Weights of a small self-supervised audio encoder (BEST-RQ): trained on synthesised sound scenes: up to three everyday sounds over a background.
Rows from block 3 of a small self-supervised audio encoder (BEST-RQ), named by matrix and row number. Rows with one number belong to one channel. Each number is 128 + 24 x the weight over its row's rms, rounded and kept within 0 to 255. All counts start at 0.
Before each channel's rows are labels from the 100 clips, of 14976, where the channel reaches its highest value: "responds to" is what is common among them; "lies over" is the class under the peak. Only what is clearly more common there than usual is listed. The data: synthesised sound scenes: up to three everyday sounds over a background. In brackets: how many of the 100.
# convs0: first width-5 conv (model.blocks.3.convs.0.weight, 144x144x5, each kernel summed), inputs 96-143
# convs1: second width-5 conv (model.blocks.3.convs.1.weight, 144x144x5, transposed, each kernel summed), outputs 96-143

responds to: meowing (58); background: none (52); siren (43); first sound: meowing (33)
lies over: meowing (55); siren (40)
convs0.21 [137 144 121 111 136 122  91 184 114 138 129 156 104 172 150 106 135 124 107 103 113 121 128 149 124 157 112 198 130 158 166 139 152 108 114 160 141 170 100 104 102 113 148 119 122 105  93 161]
convs1.21 [119 128 114 162 105 159 190 104 128 182  95  96 129 123 104 128 146 143 119  99 133 149 122 171 143 126 137 139 107  82  90 143 108 131 155 132 155  72 153 123 136 154 146 127 142 113 124 125]

responds to: siren (74); background: none (52); first sound: siren (37)
lies over: siren (73)
convs0.52 [137 135 124 115 111 143 108  94 130 126 169 119 120  87 167 148 147 111 150 139 143 164 120 125 116 107 161  92  95 119 155 130 108 135 116 125 171 113 129  79 164  91 146 144 163 114 117 106]
convs1.52 [ 84 140 108 123 149 137 152 155 161 123 116 118 121 127 114  97 102 137 102 155 140 148 130  96 148 148 111 124 140 154 108 116 148 160 121 161 111 186 137 149  71 116 116 119  90 116 145 141]

responds to: crying baby (72); background: none (49); first sound: crying baby (36); siren (31)
lies over: crying baby (72)
convs0.105 [ 84 146 136 125 141  98  97 157 137 142 142 145 126 142 159 114 169 126 145 105 149 145 118 168 162 139  85 128 124 146 110 106 100 156 176  84 141 113 135 131 103 141 167 103  91 130 125 138]
convs1.105 [132 151 144 124 128 130 135 113 106 113 161 150 123 112 118 111 129  70 157  84 107 155 142 130 123 123 157 115 144 103 142 154 126 125 149 174  99 102 124 116 188 136 127 142 147 127  78 118]

responds to: phone ringing (29)
lies over: phone ringing (25)
convs0.4 [123 121 101  94 108 137 159 139 128  92 142 115 103 113  89 139 129 134 113 129 132  99 144 132 162 146 122 133 171 153 163  56 124 139 170 122 139 138 134 125 103 160 120 184 123 103  96 147]
convs1.4 [145 107 171 140 111  62 145 125 144 150 110 114 131 107 149 100 111  92 126 180 136 163 128 101 113  92 125 122 164 113 118 112 125 139 109 129 149 108 150 142 112 110 153 121 138 126  91 153]

responds to: fly buzzing (33); clock ticking (33)
lies over: fly buzzing (29)
convs0.45 [129 124 158 143 112 125 157 156 109 138 119 161 125 140 118 162 114 125 108 158 110 184 164 118 123 144 135 116 131 150 120  75 128 116 121 102 116 130 138 125 143  79  95 137  93 174 130 122]
convs1.45 [109 122  81 119 141 123 129 104 112 126 114 185 144 135 110 132 129 129  97 135 137 139 142 108 177 185 133 134 139 179 115  92 183 132 106 148 114 127 162 136 130 115  86 139 132 140 160 137]

responds to: siren (81); first sound: siren (41)
lies over: siren (78)
convs0.104 [150 102 146 139 152 107 140 158  98  65 130 146 153 148 167  73 116 136 118  98 130 115 137  90 124 145 135 101  90 141 140 148 118  97 116 116 138 144 106 105 149 114 112 130 100 134 113 134]
convs1.104 [ 83 143  88 105 115 132 136 131 105 140 114 153 104  98  86 117 147 138 120 160 189 149 134 166 125 122 114 111 179 111 121 139  99 134 138 136 126 169  99 136 107  99 116 130 131 118 142 126]

responds to: background: none (58); doorbell (31); crying baby (29)
lies over: doorbell (30)
convs0.41 [152 123 116 114 171 133  67  92 129  98 130 128 129 112 111 125 159 108 114 137 113 128 122  94 137 121 107 117 144 102 145 159 141 129 152 118  54 122 145 120 107  96 117 121 135 128 134 119]
convs1.41 [114 110 134 110  72 128 127 151 127 133 104 116 106 100 158 104 114 123 165 111  87 103  91 116  97 126 127 148 109 144 116 119 124 118 134 111 131 115 122 124 137 140 137 160  91 139 146 154]

responds to: siren (90); background: none (48); first sound: siren (45)
lies over: siren (89)
convs0.71 [168 132 149  87 129 116 150 134  75 113 159 126 129 129 107 117 124 138 183 177 197 128 134 111 120 115 157 132 102 121 150 156 140 107 165 119 131 163 127  88 120 113 120 123  91 131  95 119]
convs1.71 [145 142 153  58 106 138 121 177 136 144 150 133 119 129 160 113 112 134 103 104 118 107 113 152 150 152 114 100 130 133 168 166 120 146 150 123 150 147 150 155 137 137 109 136 162 114  75 129]

responds to: siren (66); first sound: siren (31)
lies over: siren (64)
convs0.92 [145 133 130 113 145 165 109 123 149 151 149 112  97 132 150  99 129 109 155 153 122 161 118 110 113 156 139 162 127 111 105 120 126 156  79 132 144 158 135  85 114 112 122 108 128 151 115 110]
convs1.92 [152 133 100 119 115 122 142 119 172 139 119 125 125 109 143 129 150  89 111 110 118 102 130 193 153 115 171  82 134 149 165 146 117  87 109 125 119 112  94 175 114 138 109 154 132 119  85 136]

responds to: coin spinning (28)
lies over: coin spinning (26)
convs0.11 [ 96 119  81 169 117 119 134 177 142  99 144 153 153 134 132 145 149 127  98 145  97  93 121 125 146 138 142 129 112 153 100 143 157 122  93 150 105 142 148 153 121 133 165 146 116 137 113 127]
convs1.11 [111 131 143 141 111 152 133 122 145 120 138 167  47 121 176 138  98 130 165 150 112 102 100 114 140 121 144 121  79 136 106 115 104 114  87 124 114 146 122 122 135 138 110 115 106 143 124 165]

responds to: laser zap (100); first sound: laser zap (63)
lies over: laser zap (100)
convs0.82 [162 100 115 120  90 140 152 115 108 162 112 114 108 128 130 137 129 110 140  94 161 137  88 132 100 129 149 130 103 126 100  83 119 114 109 139 135 150 114 111 154 124  98  86 128 138 136 158]
convs1.82 [ 94 141 136 113 186 152 105 142 125  96 156 140 157 153 106 144  94 133 120 144 126 131 145 149 149 122 114 122 159 117 139 153 148 159 117 128  98 191 153 135 151 111 118 129 125 134 108 154]

responds to: laser zap (49); siren (35); first sound: laser zap (34)
lies over: laser zap (47); siren (34)
convs0.23 [143 153 144 140 105 134 129  91  72 107 140 131 123 123 137 108 150 126 124  99 174 107 122 135 150 142 179 117 109 159 108 124 127 139 125 133 178 121  97 142 145 117 112  87 104 125 109 144]
convs1.23 [148  99 125 104 157 103 135 138 173 138 108 110  89 114 128 126 108 131 153 162 129 158 141 153 131 138 106 118  95 127  93 115 120  80 109  94 152 109 172 140 136 131 131 154 137 101 118 179]

responds to: crying baby (50); siren (30)
lies over: crying baby (43); siren (25)
convs0.135 [118  88 149 121 187 137  85 138 126 172 131 113 123 105  90 110 143  91  79 149 208 112  87 122 118 106 140 110 129 123 119 122 132 120 125  80 117 182 138 110 135 105 122 174  77 138 133 144]
convs1.135 [143  79 144 178 101 123 135 102 146 128 151 139 113 140 119 143 161 160 132 136  82  76 134 181 150 174 107 128 102 138 135 166 126 100 108 141 116 141 148 130 172 136 145  92 125 154 135 106]

responds to: siren (96); background: none (49); first sound: siren (46)
lies over: siren (94)
convs0.72 [118 156 134 107 161 111 106 134 159 130 127 103 111 133 110 108  84 137  97 136 120 141 112  93 110 157 125  98 132 189 104 146 108 113 157 148  94 155 154 111 165  83 147 133 163  88  76 126]
convs1.72 [132 132 138 144 139 128 138 159 142 132 167  95 132 142 153 121 107 142 155 124 118 113 106 163 156 107 158 113 126 105 147 108 166 141 157  98 119 119 100 101 120 132 147 127 110 141 161 130]

responds to: phone ringing (70); first sound: phone ringing (32)
lies over: phone ringing (65)
convs0.88 [125 148 151 127 137 136 117 116 154 107 158 128 132 146 103 172 128 126 135 130 144 125 115 134 110 143 137  98 129 147 128 118 104  82  72 161 114 152 130 113 118 138 105 138 163 136 180 150]
convs1.88 [144 114 105 117  92 127 122 104  90 116  72 137 100 128 109 162 135 122  96 108 107 157 125 145 156  76 142 123 128 117 162 107 104 112  66  68 119  95 126 113 129 123 124 121 117 149 108 132]

responds to: phone ringing (34); crickets (25)
lies over: phone ringing (27)
convs0.70 [110  92  99 128 133 123 208  87  88 135 107 136 104 123 125 144 133 124 105 138 133 121 104 103 120 139 143 115 111  88 127 145 100 111 109  84 142 154 100 122 126 124 147 143 113 130 148 121]
convs1.70 [ 96 140 112 117 148 130 141 145 138 158 171 152 107 175  95 135 110 145 151 112 139 120  83 194 103 153 142 140 125 167 142  99 129 110 145 127 155 104  88 163 128 142 140  99 127 101 123 145]

responds to: phone ringing (37)
lies over: phone ringing (28)
convs0.97 [116 130  97 105 128 112 137 131 138 124 134 110 123 136 128  92 110 161 102 167  82 147 134 135 161 122 101 133 127 158  95 146 140 125 101 176 153 119 105  94  91 112 110 193  62 115 126 137]
convs1.97 [109  74  97 170 164 102 143 136 126 124 138 141 109 162 115 104 122  78 115 129 153 129 129 100  84 122 130 134 112 180  95 109 148 152 105 121 102 137 185  63 131 101 160  91 154 133 129 108]

responds to: howling (39); siren (35); meowing (27); first sound: howling (27)
lies over: howling (37); siren (33)
convs0.138 [105 129 141 175 151  99 106 113 123 129  81 116  76 116  96  84 153 130  97 126 117 124 113 134 128 138 120 126 132 132 120  93 152 109 152 157 137  86 103 123 139  82 154  69 114 138 125 155]
convs1.138 [127 138 125 136 129 116 123 103 145 109 141 157 153  78 160 102 150 111 138 103 164 187 130 150 102 147 145 111 127 154 139 139 142 118 112 145 101 124  92  99 113 103 148 192 147 129 110 142]

responds to: crying baby (78); first sound: crying baby (44)
lies over: crying baby (76)
convs0.2 [180 115 106 144 154 155 148 115 129 156 129 105 136 126 130 147 135 139  98 162 101 133  63 120 130 123 103 159 126 158 109 131 135 143 155 132 106 142 116 105 126 120  84 122 144 168 137 170]
convs1.2 [104 136  95 123 112 122 163 102 178 110 125  76 119 187 127 150 116  96 188 122 130 153 137 171 108 173 146 104 127 118 138 115 110 108 127 141 178  96  95 158 116 144 167 145 129 150 114 136]

responds to: mooing (31); crying baby (30)
lies over: mooing (26); crying baby (25)
convs0.131 [113 164  86 135 168 131 134 140 177 163 117 143  88 115 127 187 165 132 109 145 147 132 121 135 135 119 136 137  67  86 115 111 105 125 118 128 125 126  87 115 130 129 144 137 143 101 106 121]
convs1.131 [126 121  98 138 134  95 135  63 104 101 106 140 131 111 116 129 136 120 111 136  90 139 146  95 143 133 139  65 114 116 105 134  99 163 110 147 137 104  83 146 153 118 144 102 113 126 178 133]

responds to: background: none (71); crying baby (34)
lies over: crying baby (31)
convs0.66 [108  97 125 136 127 142  74 110 159 145 122 146 176 150 147 114 147 107 116 145 151 117  69 104 127  83 141 145 108  98 118 116 128 131  97 120 152 126 130  94 114 172 105 104 116 157 117 106]
convs1.66 [140 161 126 127 152 140 139 108 132 144 114 138 150  75 112 133 162 145 184 108 125 131 149 127  92 170  95 100 122 143 107  90  98 128 131 156 136 116 108 144 133 120 154 161 114 105 160 137]

responds to: siren (44); crickets (42)
lies over: siren (43)
convs0.47 [114 152 101 104 126  88  96 101 120 125 125 145 120  93 103 101 123 111  99 153 133 113 153 132 122  48  83 144 120 131 129  96 130 175 142 137 144 171 174 137 113  88 142 128 117 100 100 101]
convs1.47 [106 108 163 173 132 136  94 154 115 123 117 129 142 135 158 111 105 107  69 107 122  93 116 132 153 157 185  91  78 120 123 144 134  81  97 120 139  95 126 134 170 162 135 115 138 129 138 152]

responds to: crickets (59); siren (39)
lies over: siren (36)
convs0.68 [ 92 136 144  74 108 158  83 102 151 158 136 113 111 115 129  84 116 175 110 126 114 112 140 116 112 104 164 129 114 156 115 182 113  89 121 137 145 160 103 107 118 107 146 115 166 143 127 111]
convs1.68 [161 112 141 132 148 127 143 133 103 133 124 137 158 140 128 112 141  54 144 104 144 140 114 126 141 111 149 132 148 102 158  96 130 186 125 151 127  77 110 105 124 113 138 104 116 112  83 116]

responds to: crickets (40); crying baby (38); siren (26)
lies over: crying baby (33)
convs0.54 [148 111 135 101 150 169 127 109 113 150 133 129 140 121  93 145 110 108 140  83 141 103 115 126 112 120 128 117 124 150 106 106 145 145 156 128  81 207  98 125 135  87 134 141 113 135  75 147]
convs1.54 [133  93 158 109  85 130 140 121 119 123 110 103 111 119 139  81 116 112 129 180 124 140 108 128 107 124 109 120 126 124 102 147 114  94 123 108 152  72 132 101 131 121 123 107 137 146 112 146]

responds to: laser zap (38); crickets (35); first sound: laser zap (31)
lies over: laser zap (35)
convs0.114 [161 163 152 119 144 123 101 158 134 161 118 143 152 125  97 122 112  83  97 128 102 133  96 128 137 120 179 103 112 105 125 125 117 109 130  87 158 176 120 118 151 146 130 139 108 176 137 116]
convs1.114 [117 127 174 140 107 142 157 138  96 105 148 167 131 124 134 109 199  99 139 145 102 110 139 139 149 122 125 143 133 119 107 123 114 124 145 123 154 107 162 161 153 122 169 117  97 158 137 125]

responds to: background: none (49); laser zap (27); siren (26)
lies over: laser zap (25)
convs0.3 [ 91 104 147 103 110 150 104 129  92 154 135 124 119 173 134 137 155 137 103 118 143  92  93 130 155 151 122 149 114 118 112 113 120  99 103 153 152 154 113 132 143  98 134 144 156 164 133 170]
convs1.3 [176 170 119 128  83 127 107 122 171  98 156 108 128  79 119 110 150 106 167 126 110 138 130 146 138 102 113 146 138 108 140 138 128 106 116 124 130 117 137 132 122  94 114 143 113  85 149 140]

responds to: phone ringing (55); siren (45)
lies over: phone ringing (49); siren (43)
convs0.139 [146 136 124  92  87 128 149 155 132 129 147 130 142  88 111 128 155 134  86 133 149 114 134 126 167  88 134 100 180 121 127 134 118 146 123  60 110 140 126 127 168 111 103 122 170 116 131 106]
convs1.139 [118 162 150 120 133 132 116 100 151 107 125 139 146 155 139 116 132 163  80 113 119 109 123 110 121  71 136 162  99 129 155 179 120 138 120 143 114 149 178 110  58 155 104 102 107 130 150 124]

responds to: meowing (37)
lies over: meowing (32)
convs0.7 [117 150 115 126 117 137 124 137 137 145 151 102 162 117 157 139  98 106 112 151 115 123  98 124 142  75 144 128 141 114  96 122 122 174 152 149 154 139 136 108 104 140 120  81 146  97 145  96]
convs1.7 [137 142 103 131 138 115 132 137 164 149 123 148  99 160 154 186 121 114  81 115 117 151 131 136 110 134 131 138 130  94 146 148 104  95 131  98 155  64 134 160 162  81 113  96 145 138 182 115]

responds to: background: none (58); siren (35); frog croaking (31)
lies over: siren (32)
convs0.42 [141 123 124 121 111 101  69 134 170 137 141 162 102 119 115 128 134 113 161 104 114 178 117  96 108  73 119 114 157 140  98 117 137 116 121 180 138  92  92 142 165 128  94 155  99 108 110 129]
convs1.42 [133 140 102 122 193  98 120 140 143 127 137 138 110 130 143 118 106 134  98 116 148 117 114  89 151 169  67 144 163 122 123 142 168 120  80  87 155 121 146 157 170 158  90 105  96 130 145  92]

responds to: siren (94); first sound: siren (46)
lies over: siren (93)
convs0.12 [155 115  82 102  87 129 120 147 121  90 129 110 114 145 149 146  79 126 141 124 136 103 174  97  94 118 138 106 108 129 104 181 136 124 133  94 121 104 114 112 133 172 167 200 105 134 140 126]
convs1.12 [ 86 112 166 123 135 149 132  99 136 134 107 143 146 158 140 121 152 120 123 181 116 161  98 134 129 139 117 101 133 177 119 156  94  97 137 151 141 141 158 140 114 121 106 128 127 132  94 117]

responds to: background: none (54); siren (50); meowing (35); first sound: siren (30)
lies over: siren (50); meowing (28)
convs0.38 [101 123 107 101 166 119 101  97 126 104  88 166 136 111 115 124 121 146 141 131 135  83 129 109 119 109 161 107  94 143 107 153 143 117 140 120 155 138 168 156  97 112 121  82  85 177 132 112]
convs1.38 [145 103 135 162 154 157 143 132 101  97 123 150 119 118 106 127 137 151 152 145 119 146 155 144 101 132 107 113 128 116 126 107 117 112 161 112 119 106 105 149 139 127 164 197 155 108  80 103]

responds to: frog croaking (34); crickets (34)
lies over: frog croaking (31)
convs0.1 [135 121 114 145 142 114  98 154 168 141 155  92  79 103 149 133 114 155  99 109 109 128 146 134 152 124 124  99 159 163 136 130 101 129 124 134 134 130 133 126  96  92 107 155 129 136 141 121]
convs1.1 [130 132 110 140 147 132  78 110 112 187 127 129 149  91 145 156 126 107 191 114 117 123 141 146 136 163 130 140 128 122 155 128 141 143  74 186 153 111 124 153 103 155 127 101 123 158 119 116]